Rows from block 2 of the fusion encoder, named by matrix and row number. Rows with one number belong to one attention dimension. Each number is 128 + 32 x the weight over its row's rms, rounded and kept within 0 to 255. All counts start at 0. Numbers have three digits each. After the name is the row's rms in percent of the matrix's.
# v: attention query, key and value (stacked) (fusion_encoder.blocks.2.attn.qkv.weight, 1152x384, the v third), inputs 154-230
# proj: attention output (fusion_encoder.blocks.2.attn.proj.weight, 384x384, transposed), outputs 154-230
v.40 102:115151110128143135228116131100187134132140136125136138138142132109110140114107078119118136117150098091129129092118148206128050177153128127092158152110121140131077167159094080126111120137192112149124124134160135128128123079172204165
proj.40 096:119126154124121114074157137150132124109130103156097137128125090146126133125116176165138112121075132239133104198148093074130170136113121120131055125134104132121120121128164142119157128126106185120126131095109131132133153200100044085
v.41 077:172116118126141124077155160218178120100149126133117119093132077111106060098125074120130122121107091154131102158128127146130127129140165168113085141147139127122110131124112126151123134137129104138126121117117088130130138121122122206
proj.41 088:100138129127125128136101076099100128112148131153125147154149202143095188138175192140140142106082137136129144122132105126130126103130138113130154120128107135126142159174151122067131125104088143129125140124141215129130131150092149120
v.42 103:189042113128134145189146099115088135161120135083134069148188127128109067108125070077115148133132090000128151085116178134127125122167120185131169081140132122137156129188105114130118121132186041163126112138136129128128121129177182193
proj.42 092:100156158124137109063129090139147122134114109183099146149108131104097156129101195192145118103128146216133107146145077108134130113095114089105067152071111109117098128123180154112144128153117152146125128091152123132133172175122133126
v.43 085:000178150128139108166118166128049116127135111114119079137133146124144115134155132184141109143060150112128145119155112106129136085065111110162084107091138059114128161123162086139145143124122216117137146119121121128128135127107129095
proj.43 088:178046120131088150175133132138200133146085143083153154093128081130210122166101106037122146097163125113125131115117200157118092158185155130095145141131136140138145083083095146120110130091125080109131129160126128124122097085129097114
v.44 117:053099140128116122154118153111146125125136118171126155124127145108154152128109185133143121129179118141128117158140114120129049121091119071060119221114127140121101153126203128096139132115104182112130153127166139128128133128107210132
proj.44 108:131160078131133121135123142131128133124151149041135100088080110156133084138114073106085114146125136122125164122109107121126178142150133182210097089195141103138171119114069133181103127128141092116129097134080121125125102125144080090
v.45 110:178148126127167122114132122118113108137123117106118062138158085132077000071124049119129127144121085107129117118127127089128180126136119170132072064153141083116127124136072132177125131160199085143128120119134122129129138154207097153
proj.45 112:092103144130103127134139099143123125149110128173122164147147139102127215166121209131141140096128139147126115110138113126127045127125104080109181151077091148121119143175200132067139128104078137136127135128128148126126132125073186129
v.46 091:159145148131144115056099078126106142143108123126129200100123117207118205158138164127135128142176134123125123148134071133125141104133119203141151076178105161142139074136152188205152114178098121114129124120108192125125130138107076073
proj.46 078:122092118129116164125172200104142125146154134134143130159124165094168107107115116183146168096166051128127131143134194172125146196101141075111127130105141150121136151123112126032100129084150139131129181158107053127127114100121150153
v.47 124:122207131129108131059147083125167129135123130111138152084071185146151187207114200143127130112130164237127127176126051058127167099070136080108122160119138150127161139146173169114124127113104181106129130132128134127127116132114071040
proj.47 103:146091105129150144205129202115129132109155143129143127114112066106130081108124050123109135115140074022126138134112200200127107157199110174147161081157145099136090105051051110155110128135141103134130119142115097127127115073139130163
v.48 070:236043111126117143043145093155151118129126133133118089148118117102134129079107104133119129142172113155130130146113184164130136152166143120085095144160122113125118150096098172108108140105137083123127108120123101130130131126140164190
proj.48 076:111180155127136091117099072095095128110110122145124147155162186097083173115180153118151121102082133119129129102134085142133095057130131138141151118128114128123123155218147104120165126138077132134125134126174166129130142157127147142
v.49 082:061131142132121127100144090059156137150101132132135192133161125145130173140168208123134133120168135089124159102132105099124077096142084141128200110177097149139122090147152157146138125136112117113130128132120195124124125148111116078
proj.49 087:122122095126132150124125253164121130107155139132132130109089120111160093126056084180115137098142073131130092170122166169127151195122171103105077113113167151134134091101131120118092129119147144125130140135087064130129122096123098084
v.50 052:181130107127054124129165130142173131139105126160151187116119128132145098132116142138107121092136110150128081168119145118128115139141183200128119140137114150098140104129096149149103128175178135169124120129130147128128135116200100160
proj.50 072:067144092142202162121132129139111124127255163113131087188133093144051105115131110169095154194132110166119138104094090052147189156119106079169116102126167119125129188129124118139105128141150152206127093138057122130134105185105124135
v.51 118:188152115128112146100150089069193116148122130128129120107102158092133128112111119120124135130134215214128127174124128093128172166100216099100094170206153135119166179117097184088108136085173083106129129137156121128128121128172105099
proj.51 105:146155166129170111136122103173057130102115110128127197124132040123092117149136151101128105124118098096127095139136128127128081088179039184162172095117138128133084079153117082175169129166111129141130126120139119128127138092116175145
v.52 105:131095101126130137255131179120141129137140137143142151122164096090119148130099140073108136116150092090129063101109142177129081132128109132119205170125110128130136089162154130132099130136181125149125113130139121129129126092211218162
proj.52 096:119168142128182115000091124175118125133181116113112068125087107185088125131124113145135115171115138242127166134141081079130183130125089122156028109112132113123105205095131127158162127149131146134126105104101112128128132194083073120
v.53 077:238140094125123144054104102132175123164100133186127177148127137119137092039114150140112133114202114101131124122117151169131152179132131086115096152152155140130089131074080157096102133122206111120123119129148131131131127125227149144
proj.53 083:043169157130149103133107118135065128104160120114105096136147141130076193131137123142145112178035153156126136147149083100129124063109125125174112115132107126125121197234178077134180126141071194130126139111126117127128141182062129108
v.54 096:161120119127157126119118134142074107144130118107124085150171094137087060068153076094124127128107108042129102130125132137129149125135119207136116076153149115125118154127118106188123139158225066137126113120143118129129136141222147169
proj.54 098:084133153130116120119135095126123124148104119169118155151142156095113190148122207158147134109131133158126120111146106088127109124110123047099166141063086134120119127173201144052147128113089151149127140120130145126127137133075154128
v.55 091:125219126129120117094143133066151128147124118186125166152129140153116144125140144155131117178205146186127116145130066109127126165110136092109107130128162139123115135134126142136124129154181131141129135130166155127127136169193116075
proj.55 085:081081072130134151166135143173111128136173178089139170116084042103132105132068121106082143114125075086126101168106149130131130139166080120155146086148130136134129114175130118122107133114087125127134116170085090128127095097081127114
v.56 136:097120132128132118153151200108139113105147114202111068132128133094122096122087112174140109153145160154128130130140116121129130119055115052050105194090150121114129176103181148092133143120130174151134146115150087128128145144129181163
proj.56 122:164156123128115120139087088158131131130127143060140135075118117145139145149198114045113127107080150100128139118118112153127097096229147184181145102171125121135129131167068099157135129122107098064129098137121185128127109090131097057
v.57 098:217092102128109152109125090109210137137118147142141190125146092123111158129102121091110147093158120149128100108096138164127125160189188145082138147159115156143140131143090181123103120131142053135122103133128132128128117098164125154
proj.57 097:078216135125167111080126113136030123099154114177104100158115148126061127097144142202133113164066150162131123170145077107136173117095080129170126111127128113119095148137162112134143126161138171145125127093123132132133154196114157128
v.58 093:226090099125124145112152150138123126138128136196132109130159106111136067091100097194116136133139116119131151111115150137130191119145141134099110135123120125130121073020123144120106129115178125148122117129126117131130124132173108162
proj.58 095:081145138127157095115078094129124127106197122125108102123126185161055170135151137096143113150110154141129138127136051100132101086080111121170105117146129136126108192255158093126145126131096151130125123101128185129130145161102208153
v.59 073:049138135130154114197101188129068139117161124104135162129140122180125119182155146130134125110075120110126123107130101120127078113107129146148163106092130143131126089136161098155155118158075188139130139129107140126126127126066097105
proj.59 076:130093098127105157140181188147179127157136136092137085082094095142183102127073103126111134137205144111129148140120162128124162190132114120127110155133128108130141114044094156116090129096184101112130125134085105129127113101139097121
v.60 086:056191132129116129147115111078118134117126127125132118124072196121158225172106193159131127148165193165127152160136094122128071141106135034146139132108148120127145166134162144072133118100065208110130143134122147127127122120062121065
proj.60 084:174113116128128139147126153139148132128114133086139163106125056119163032120122076078114123129122119090127111129117175141124132132159125201144126135185134091135126086066064124181114129123154082103130127141131101127126113115174092116
v.61 124:196136123129122137080136095175100132131127136097131066130129135180119133125171091115116136146073140129127145135119134122126172116137180180206110046133121152135160120114084114145125122133127100127128107129100112127127124132115046113
proj.61 104:099110154126128135132139130108139124118111115224117204165178151060135144117110175176167139101159118137130123120138140147130084140114120090043176164072136153119089097130175135087127128109121163137128167125177159130131150142135189159
v.62 099:096127124127131139171127125080149130124150131125127098131083174111140185142093162137128126137154145114129131137129131177130080174093124067110148138129165129128155181166128133093128124100122148119128137126103112129129124096114255147
proj.62 097:161147158124109109115119110146109131089028101121121137124147101100140109086190113124137112121060147118133129131150155141128121105183161179121124124162070082127117126045072105143161127144107069090127132120189125132131143149124028086
v.63 089:097150120128123154154134116081103138125135140104134069130053195123145192181088187163121129131135188148128168175120112132128153150086108052125130126108169147135164216198154139075122122102109159109129125135111102128128113105093200097
proj.63 087:183125148123106090145127101138145129106011105114124180117154110091164067066199085095143117104098135056133123125144187185129099125195167201118140129197086100125120106064061108146139128131097059067128146121188134132132146107143075133
v.64 089:101142142130128123121150119102195144087144135161137208085107124131121205198138163127132126123099164188126139130129113115125115143166157146129133149141103176132145113128113173154141114137047139137130132129078126126125121134046064095
proj.64 086:147123096124110148166116200134100129139135128111135133132122118124192082116118085103120130098162064079132124142127205167129150166114116121155178117121175113128122111097076128117093129126185123109129138135142115132132125095182137114
v.65 099:102189148130145094132087105083223120111133112172119172111119124131116121149094127115150106113215144172125114132145101115127124136094150092134107145112140123116138119140114227119133136128128141142131155117124145126126142177142082101
proj.65 081:131132104128127183122130124148111131142141150081149132105113079170158119149130151086071136106067114174127112164104128108125139141174130119146123112121105117139132142112082124153116130149125143091131079140050112127127098099105070069
v.66 110:132123108127101157155206148131111135127110151112144084110153127056139112150128054133108154124057142112130117126104141155129134143157170150124131122116092123133211120120130114130103119118144115149123113150111093129129111121133125162
proj.66 104:155106143128163113101089082132133126129170112211111192134121072128079108115128160116140110101154090158128114139140083113133127121144073110128128115126184126124059108150131160137134128151135135163127135103163180128129148175151147173
v.67 091:089131142132110133139157117069152125125112134142135142113125134119131183205155138136139133077092165169124142126140093123125148137168158139127120118142063146116209141171126187140144123122086128123131145142107126125124115103056055055
proj.67 085:192111100127135157125128155152138131110125144141156196146117114119170055108113104119115142086201044114127120149100176164128138166139131137111158101113213155135105068068098136136077131128135112138132131138137141128128117119155143163
v.68 092:124166150130148107139123138125138128113132117140123212094111113134105092130114133040142116101127082136126108121141118128126096110155080129128153129118126138128041018162147120126143129152108190144129145119126208126126138108122164133
proj.68 085:066137119126112155132128197131136127147138130084128053126133129174176144146122133150128140164141129124130138119129141125123161147098146112159099155135109130131184163051120139115125128117177131106129128141092075129129112118132074066
v.69 105:156111112126135124118038120155121136138118130141129192171164105131135110038110119109120131073195098041130125102116143228129045151148113123083161126134165138146000129112124087128116126141156095131124112126220119130130128131186167148
proj.69 092:060144166128116114132173146130122123147136119079112000109101196143088189141148095179138117219074197167128131130152079069129211119028130108170044150155061094118154178175143125133157126136132155104124128117091118128128137167112112109
v.70 082:112083119126110141151200131110130131116102133128129083127132160064134172123129120110120133129153155077130132125119170220130139134092154139141143172137122145132192145148120182124122123099131104133128123134127060130130120101133125128
proj.70 085:168130146127147126102095066131114130104129119161120183152127126135081129112149162139139127098108078159129128149137093097131113107196131126122121080130133136124089130131135100128137127146087125143127139119170202129130141209107140161
v.71 104:159121116126129140098066119151074127183114126109127093190144128142137033040121150136118133126198089039130125111121142144130129142109093124126127079132166111135091145118124071112113133129195113118127119133190130130130125121210168151
proj.71 096:067139155132139104129140118140150125129112121117110056097096140128075200137139102173135119202079242162124155124139094110128138107106132131146063131127069116122132159149178122144164127134098139130125116118110092125125141172081127133
v.72 086:052168163130163097159149176136117126093139112072116129091109096139099117161129108128148109139075111144125121156145072090126114082152088177138125086131114091121124122161170129165163129149060160138133143115095183126126145136051133141
proj.72 095:166101116126077153131134136111166128169091136136146149156156135125195119147126145121125147069178105112129113091124212171126100153126151118086158164110134144130155098080118169076104130072170061126130135153133105129128110065165128119
v.73 083:063137148130147107186109159124094130125121118087124155110133081148092123146120115119139116135138059118125100130138104091125100119195083160122167062132113104128102095160180112151144127165102126139129135121122224125126138135114126119
proj.73 093:152130113127112142107157151124188125170119130130140115145131127131172105138126132129117137106164150124129124096117161151125152149085141121116115176106129147128167111076109188117110130106194125129130108136098073129128118092162120118
v.74 095:104164149128129103170141149141219123083139111194115223122123083078135105114092129106150108077140126129128096134147137145128063122133122086108123209100126103113094114108120126089143132113102159136128158115144167128128144114107208166
proj.74 083:104168097128134158143119174117098134136152140041138018105136148229133119159141110115101135178128130123128151109116123073124180133108144144169122105149086103144165134125100117182119127154170140097129101141086114128127093135148053049
v.75 074:177128128128123089106153143126189124132095118136126158103131124123120080091130131091135075143098111148128036153138118109128125125143147183147083129184156076089136114126103140160125160154165135132128169124125204128128145152188131159
proj.75 090:069142110145174185125124121149088131128228172118148123164143083149076136165101135135098163133144089147115139111105124065130156130114092060124132130074135147138133147126141124130122130135129137186131094184088073128128078140088116083
v.76 105:102114118126117131207117177123142126136137131147130176136163116073144131138087165147122129117162117121130099110124140137130066145117087077059175214122144085127096119123158124116116144128156140141127127128175132130130129105186192158
proj.76 094:135142126130144103083118122138123130116159132063120019076080116202095121125135066091114115190070192135126147132129096116128187117135127156204045078190109090136138184156115114174141127160122119127127099118081115126125123159114076112
v.77 106:127098103125127146167133186149090130130134138177131100127173109122138058091147098192113137125108127000131126090115161226130090158123166181127118128105115126128112112107116095136111126125161124152122114132132102131131125119153138211
proj.77 098:117132138129135107101106018144133125113168121111106135124090162156080161123123176103142117150106144255128129149144046018129163107099110082136076126144117122121135132190169129113135126130119147135124132096118215128128142201107126109
v.78 105:111134143130120121152203139099154129086120130158128114099121136114129176206154123138137127115072155208126134126137104124126148113127186121136100147099074147114188101142118192136147121122075172134130143130068122126126128118036054092
proj.78 086:170110095126120158125108118130125132114139143146155253128133090129186060118090166087112142054195027110129108164103137160127088134173121148104178111124227155136109098108117136114079130113137120121132135141159180129129110102169136143
v.79 121:130141153129160106110047120140131125124138113116121193113111126153105105115115152045145112122144090125127099151143121120127086112144058129134149115141153123128047102188134104130148132156118142129129142116137180127127140131127169134
proj.79 112:095134120128103138140194178123127126154092133089138068148144129143163136145120128182123140154141136111128134095124148128122160147102160108132110155111070132128180138071125147119125129126152128125129120144094062128127114107126088079
v.80 104:125177153129153106130122106070204126110179111142119153122101143142118166151072195132143106136158142196127143161142107072127105117095110054124091142135156094121144147121130138100139133130098173121131153115116171127127138153110159121
proj.80 097:117140095129103152160131180125083133146104143094143097122146089127189087131138107089099131117124133082126127107111162150125127126153153165172164129159090116137133140095081118133109128103135092079130114150122065127126107099140067075
v.81 095:086158159130144105120110132133122122118129114074120161122094145131116092126129128130143113105126085161126139144147080065127120104161091115124122105125136112120056088137140100121149134139083152145131144121125232126126138131088110080
proj.81 097:141108112130103150136163152114162128181085139120146109136148121120176120156114120117102139134170139057126123092112184169121116142128144145119163160121126124135201124108121169122104130101176088123131105154111041126125102089160130110
v.82 131:153143123129100146138156124121117133135122142045140108121129220141150186185181126121118147126078143181128141106122123143127152123149209180201126123118079129130157116143073147141124119114131142124126122141099161127127115101098043074
proj.82 099:148102140129165126094120157134144129084142115246129210128119061122117085067089156165143122084182057154127125194126137125128107132128102126059123117125207190129095090075200143137124129151137130160128143120161124127127142136139130183
v.83 133:138142108127120147201165178068141134142097141116140118118175162110129151153141060132115145152116098141129075066114141175129117161137186178125134131116087128130145104167100163167109120144178112161124118137140144129129117074163103129
proj.83 128:139100131128143127038114091175122127097176123180112165126082075163116119104097199140130125094107101229128132193131100088129143126130057096104075107127152169126112122109174111090130128121108161136127132108123141128128141169098111119
v.84 095:172121096124124147108083122164059129169124139082137103152135138131145068066109125146100140122186096074132116120108145151131118158130087090132131110120183095143074138099145092112096132128200116134123103134186129131131120120215178178
proj.84 088:085128171131153091114139110129148124131138105120096053110129137130054188118159124149147108192062232159126158108153075076128139090099126131141060140150056115120139179156146117151186125145109132126123123104104122126126153196095118146
v.85 107:103137143129152116120054142209089131126143122113127184130129101171124118135130159123135125099123090113127123129136118111127088106153082133127141093125135147141054113111175056152142125164087143103129131126145154127128130134096120108
proj.85 104:126106127128099128160173169091149125173118127104141030132126154132148140126120081161129128168178168113128143105128164137122166161068155111126128173133112117126168130117120169107116129120175113134129130135100083128127124102152128138
v.86 101:048077151128110113119104144147101104141185106140107103132135171138170158150165219138146103129141199107127151121160140116129150089012140111141093164132102135110147161119182125100156157096084194089136147108093066128128146161086129111
proj.86 099:172173103130135146164069077111127137107127150077171129097133135125128119131149051080089138132100191088126177099090146167126080109188158134117157112143162111145108124119077100181101130154143086123133090152159152126126092105143142107
v.87 114:163104123126140128100087160190144127164136128187130193171160024140139083090124180153127126113195127081130107127125139214130099161142084121092131099129173129137087126111130089141123135149155111090126123124156074130130130131179243188
proj.87 114:071145131127129117174122137124085127126142133072117018126109227134098172113158061150129125180079207132129176111136122099130207116069165104158101141134095116125132184146128085134141126130115139116126122128131136129129129143106100114
v.88 109:133109121126147128111036122153109129155129124123125159175146121134125095066105148112125128131194102048130126134124151141130111133129088127096156127153177125140052156118132078119124131143157100120126120124196126130130131131191226170
proj.88 095:067157137128120103145156157121130126139113122079108000120108183135092184138162081179131116192078207125128148091146118101128171128093136123169084142146008096122163160154142116131154126134120137126125116119089092128128139155106119099
v.89 114:140068096126113156114077131146133126160157149190139115163152101136154144139114170160107139121163196134130124101111135171129122184105198083076113155125159163137185171090138135109104132118145110099125110132126026130130114127156135132
proj.89 123:125172143126159101118122069131086127101127121091121115102098171118062139115166072117131118163047199123129140130140111116134158106123093159192144116149117081125086136161116093171155126159125133135125123118151180130131138167120156142
v.90 115:136099100125118152160113132182102139152128145125145159174160123113154071048133096167105147098126100035131187079107195193130076170146109128080159106107153134142028123117126044125099121127179096143124110142173141131130114115174182174
proj.90 103:090113151128147096121132160097129122120134111123088011098088140146049175095107102194148114199121187151128131151154067077130206099052126124162052128163089098117152153158157140131163126126115147112123130106122103128128151196110109131
v.91 118:143102135127131128173121162150129124109143126101123124114135088129116141131135124124129124122065173124129128128128168123128177120108155186158118122188123104129175102123135093151135130131106113077129120121114110129129131127120095129
proj.91 099:172149136128134115149140096127105127139121126119137068164122165172098132104175087132139143148228147055128158098141133170130136146113120125111141130097122135123107132134153125121138127113130128211126142130136167129129127125110218230
v.92 117:126174141129112127113146141151126128122129129095134121109115124147146145235147118156134131127036139254127145132133063068127159101159156129122099115068096128122156131145134142126141126113052164124129135131075169127127126133033051107
proj.92 092:156084079128126156202131132100143134116137146177151166126138136092147083080150136088106139083183107020127129109098227185127091160150135171106204137192183139141131089102101145136081129122180066130131120142183127128128112061201147155
v.93 081:132086116128134130113135119126114130158125131102127096152162135151117129069186152138124132142154086038128134095122146188128137146141101233140176048156129142138141132142093122199125128151169081127130109128128124128128126121155164144
proj.93 081:143129153127112118090109086138120123136092121165115179180124127116117198119120143184156129121109132219129127141149118137132128096116141056096075114097129179119102134140186095073139130105077141153127177119142129129130146156077129140
v.94 100:110189141130123122157193130117093126098135127032129083092115127107117136203141075123135129121055133175126154135134079083126153082137130157154134113086050101119182127191140151145142125118082158173130137130078118126126128136041076131
proj.94 091:170086108126120151136111124125188130125119132207145217115143112127168089115116174102122139053171079115129109142111168156128063142152148131084143131135189176134112096055110165127090130111157093116131127133176176129130123055187127139
v.95 074:135111121127121135122189120116146127123131130125124078128128178098126157124133121123126131138136167116129142126128147160129157139104155147156118148139127133129187160127092187138129126117147111131128118129125074129129127123133104120
proj.95 086:152124144128131126119105067132104129112125125157124199150129126134100138129138170141140129088107086148129123158137109123131100114194128120109134087122138147126094128141150087108134128130069130143127149125158193129130136171090149153
v.96 127:130199118129103124116151092058166135127094133144139171123129178098134141129133159126125137124200078161127119119122104146127095129118125111124155164108122135131111115186114183120116117125153131149126131140164162127127121118155115084
proj.96 104:100083117130143148108153163153140127106170127135122164095108064124134095146072133145111114131069115185127100194122127103126143146169101133131099095133138103130157134120116128135118129157112156093129124118056113126126131120111062108
v.97 107:127123166129170091142091171162119121106175102119105132118117116158110081126131128111157097130084094110127110148157127115127075135172096131126122070115147110120090118125141056142162136152087189128133150104067180127127155130066165163
proj.97 108:108135110129059158138133157100158129194053145101147116141152140133194151141130129130117154110197138118127132075116139154122130135094173111110137169134101138134156136108124176084110129084152080109130121166139075127127098104151080071
v.98 109:151155104127122137154127126071127137133110142135143178137120158099121102109115101140113141107199048129129098114112120177129079178165118090084161141075143129137064112135115134117099120135181133163124121142173195129129117076179139118
proj.98 094:084106127130138135098141156170144124121153124144101087101105066138104139132095155141112110153092137155127129192135096085129151112109078155160061098167094130125141178181133135141138129142092155093128109114095069127127137203097083102
v.99 082:128084110128121131119161147140093131150121132103128107128167149132116149067178127105120135132131113047128120111119126158127129131140132248150155126170123196134125133192123122192117125140179072133127101129151121128128127128179148145
proj.99 077:138144143127140124065106059130132123129117119181116187180118100123089154115107169207149134105115101223129126148146111118131141115131115053088079082091125174118119121135161133059136129142087174165127170111122148129130148140069130144
v.100 091:117155158131144099154140166131128127088131112118116176093106111132092091127128099096145112110118037146125115139144113087125109089166080147136152109130111132123087057205150137144154130150078167162131141115110208125125146127080135124
proj.100 087:126137116126104160121134159122185128171117132123136115132154140137187139169123144128124145110159134122130125119124154174126110146120155123115126166128138140133173168068115148096117129085181083099130129151126099130129108072156099096
v.101 092:086142123130125136213154137101105147111117142084146153112138136113109212176131072110115143105100081163126116122111100109126108109167141145139169117110055163142131088196163143149121110137098109168124114140135196126126118128115071046
proj.101 098:175127117127150137082159147130199123140138114173121137121113091128136053121112131134122128109188113109129114138131141135126152171118117173111114149128151129121169128075104201135117128129200109129127117113106114129128135097174136173
v.102 088:068134157131182098106084081103124120125136107116113125154114140183110136125137163113154106151140134145125157132155114101126132145124074111164139075134143115123083124159124084131161137145089141108135152111107173125126143139083151097
proj.102 097:135134118128069157142162194127131129171039137115150136143165112106215135142102128142113144107138136122128121095115221168122103139137166135095150166102103142132163108054135149122107130109149104118131123157124028128127108085139095085
v.103 122:166155144129146098117096132149143123119130112143119208095101121142113097112115157045149112101138101128127091142147115126127116115136093131128128135131152140123037070163126144130150134142122175130130140112143193127127145120136168137
proj.103 107:074147120129120155156150175122123128150131137051137046137141132159143158151131128163121145173126133108128146106126150124122153134117142104155124141127073120131181183105117118120127128127146127117129125149091069127126105105119093073
v.104 072:144109120127125134110153122132141130126120130105125076130139162086121141125162106124127133137102159104129136122126147159129166153106189156144126124143129146130184157120088172144127126128150098130129117131132067129129126126134102112
proj.104 087:158115150128128127123119064133109128120121125164126211150125128131109142129138178142143134084116100154129124161136115125130101118185122117103132098115136152126100123144156105093138128121070133148128153127157209129130136156092158158
v.105 094:133130132132030098098119113161130060185028099131119131132130142135187112093137146118134107126123125135125081129166127112126116130117131133142100143139079126056106143126132102114132201120156136119151163118139139126126160131160136138
proj.105 103:113122095167203204133128119125130134109209213106189099125123124139060136167112102135081198156123125167098138138064113075134140134120131106127118107108181135144143133150133134144088130135128143179132080216097126103115029145105125131
v.106 065:136110126127129121100189142135138122116130117138108102126140158101124115074166136118137118136134135066129115122138154236129162142100122170154113145144133102121141146126091153152135131133162135113129128121123092129129135109133170160
proj.106 086:122146133130130133109078070133107130120130133131130183165138137144096175138142159159133138117095074189127135148127100090129128098161149089127111080119128168130118140139157075104128128133071129138128146128142164127128131174084116105
v.107 110:127147127129102148122161107108157145111124147162148162094115152119153181192131158153123141093101176195127171125124114131127126126122183096119131164112083185130161118123126174118124113106065153134127130143098090127127105121045062098
proj.107 102:163114104125144126154125164126129130108158123119130154119112109128150077112135061094121117136152072066130123144122154146131131148134109167194146090162214104131119117109062117154101128159165124121129133115146166130131138125193148145
v.108 073:016137154131135118141104098145051119123126116116111080139127137140135175155145134110146123135120150050125204110155136109126141103119066108163185125096080144121123150141166088105161131095070126116133134125126079125125130127045129079
proj.108 080:240093133127094129121140137079182130131044121132158176112147178125228097136105153110134134068156114134128113123118176173118101153141218137056131141122158159132145074106100157137110131143137131105132142129152148127125120088182115128
v.109 094:094124140131117133146173122099156144108137137174138155107135139120138197212147138145134134120093162184125163113131111130125130120129179129119131140110073191124165114134131172142142105121052156133129141135082104126125114116029076086
proj.109 090:159111088124132147164122184119132130113145140131143171120105118122178067103108077109116131088175048088130120155113164167129130169150123157152156106143209119133122094101076137132083129131161112125130133130163155131131122115197137136
v.110 110:162206125129120140099146058120130127141091134103134107124087126160122122113119113161120137137098153191127140143118092060126194124122136151198068032159135118130153139110124142130121130121132099126130117133088185127127123163143000044
proj.110 108:152099158129136132152177123103134125138121115166132140171193099076131099153125144089140117121164102099126085118135190153129056130133111116078255154074147120122144114166112165132137130136134127147130152123134087126127132064135255201
v.111 137:132055122127137127139085132150114132130122123179127160148147063102123105081097136100125125107176121006129122120122190187129039130145079113079194121119153129138080124105177086118123128130133104138127123125157101129129131122161241223
proj.111 105:090187130125119113127133141112119126151129120024108011132110199156107171146151078159131118198090204134132155098146075075130226119054148127182058150143068066123142185154083157136150125139129129101125119117129135131131136179130106070
v.112 139:129141112129099153172164093063143141135095151147147139123134179087140187140118114103116155110180110130127119088113153200127068183185147151124185155126063167131135140169108176118114111096148083161124123149153115127127108087133106110
proj.112 121:147112150126179112016130119144118127086159103166109156123117104122103054120110180157145110123083075195130094198141069079131145110126080137121099094122164120125118128128136124150144127178131161113126133100127140130130153190144124142
v.113 091:103093116125124140221104195143136123139145133137132185135139129103161114156112123149120131099146129112131122098122161224131079154126159061043160179088158125126102085112115111102115136113139160137126128130146114131131124061138147165
proj.113 096:124157123128144094123094121162121130112132130066123051079079112220084138117146078120115112177098199118128182141130100081129173113124095182207058123226091080139122154130134108182142126143127128128126097108118144128128130182133092129
v.114 103:106122145129165106147098184167101124118141111140117188119132099148118066129122132147139107105120074087127106134141116128127074105156072145110125107105152110122067091120162085137141133156112174137130139114112190127127145110121194184
proj.114 094:088140115128096140140127180120160128151131132065132032121131143168164153137124110120121134164153173113128161093123150117124158137084170096145108162139082117133169147109116133109124127099169118093128115136098080128127112133135070059
v.115 107:148112112127131129133033115158132136139122134151132197165167090130137130059111129107124134086190108040129121100118170255129012163154129125078176143128148160144027128115115095122118119138154089130124114128213104129129126112175182144
proj.115 094:076137157128121109120172141133111122134131118082106015110096202158092162118146101179144117207066191188129128151150067055129232117026124102181029133162069093116146158172146130129153126147137180106124132115102135128128141179122088116
v.116 110:139123112126149136139071130141107139148118133141140191178158127139126101085116161125119141102180096089130128098118160215130088130124094105104162127105150145143024108142127082119116120135159129134124116136202126130130124115178194156
proj.116 105:063133133129132098130145170133150125121137121095101000089099160147112177108137075157134111209105171129128161123148105098128167120080136148169057139177078096120165203130141125128148126118129125121124123110104119128128143167122099129
v.117 073:123128130129129134161100132139118145125130142128148173117122087136132133215097108144119140097107107205127130134115106095126085139187127107077150116084114135141102077148175106104126114125061131147126125140130156127127118138075106123
proj.117 087:131107124126124124146174178120144124145124115124123054102118129121156081111127107105125121151166175033130126100133157146127155163094107164139144174148131089124153132089095174142127128125197106122127108120120103129129132090194143153
v.118 141:113093130127150120123097150203088140132148124089128141137153094150121135125161142089127127121124067062129083128125145168129072130175060173136166064098146127141099104138166056183132118171140142109125124124123133129129133119143200148
proj.118 123:093146136127099139150172139074157123139112125160116094154128200110128157110080127223144138127147157150129162104142124112128159154071196072075097183121074136119136146105141163077135128094121130141127147127131113130129134144114091111
v.119 081:134128120127127126101106129109170117142127122135118126159124162115134090061138154129131120130214123053129126124135178187131127176109114081122101137129165132122113138092088129112123141131188135113129133124141074129130133102185156128
proj.119 086:103138146130128128128098114146074132110132132116122130130132129138106182136125131129138127149050139175127140166137094096128126087150147115145098103129102131131125163171149076121159127122057149111128137134134136127127126194059093085
v.120 127:122127129127131128155140172086162116122129124177120095127121128105124092148082119244131122141135138160129147128131099070129149132096145065017086151117144120118162145095126160105126140124130129163129135125131111129129132128140133145
proj.120 112:186102128128120119136066058162118132130120137107135124100131085128134133129181107007108126105071174092128125107122146175128066116203120173201155107159122109134112116175076069123152126106092112080127102134127158128128117118119136121
v.121 136:140124107120240140132129134115144177062250146129130135126111117127055124135122119120115142122131126123148136143093132130139127139141126128110140113130211129190135121130121141151128052157113130142085091136120118136136110130106125132
proj.121 092:125145149039093061135133132119120115157075046125071133144147141118140127109147152124156047113131124086207105098177135151146133127131127135128148156136083112110140130119120121126158131162146112100129157021150127203207228120164135105
v.122 074:185067125126117129041129130173134120133130124142119105152158144130152075065152163124136127116095160070130141130134165167130140138142138162150101148138140155122126176126085145118133135106135129108130132124123081130130132120121181223
proj.122 084:101153141129137111131097087119087131113121127124125155161143154127084197130145142155139124151090128158128132127131092116132111078129138116139126089130125143130101148157180054118135127143071125156127146123139147128129136174096126121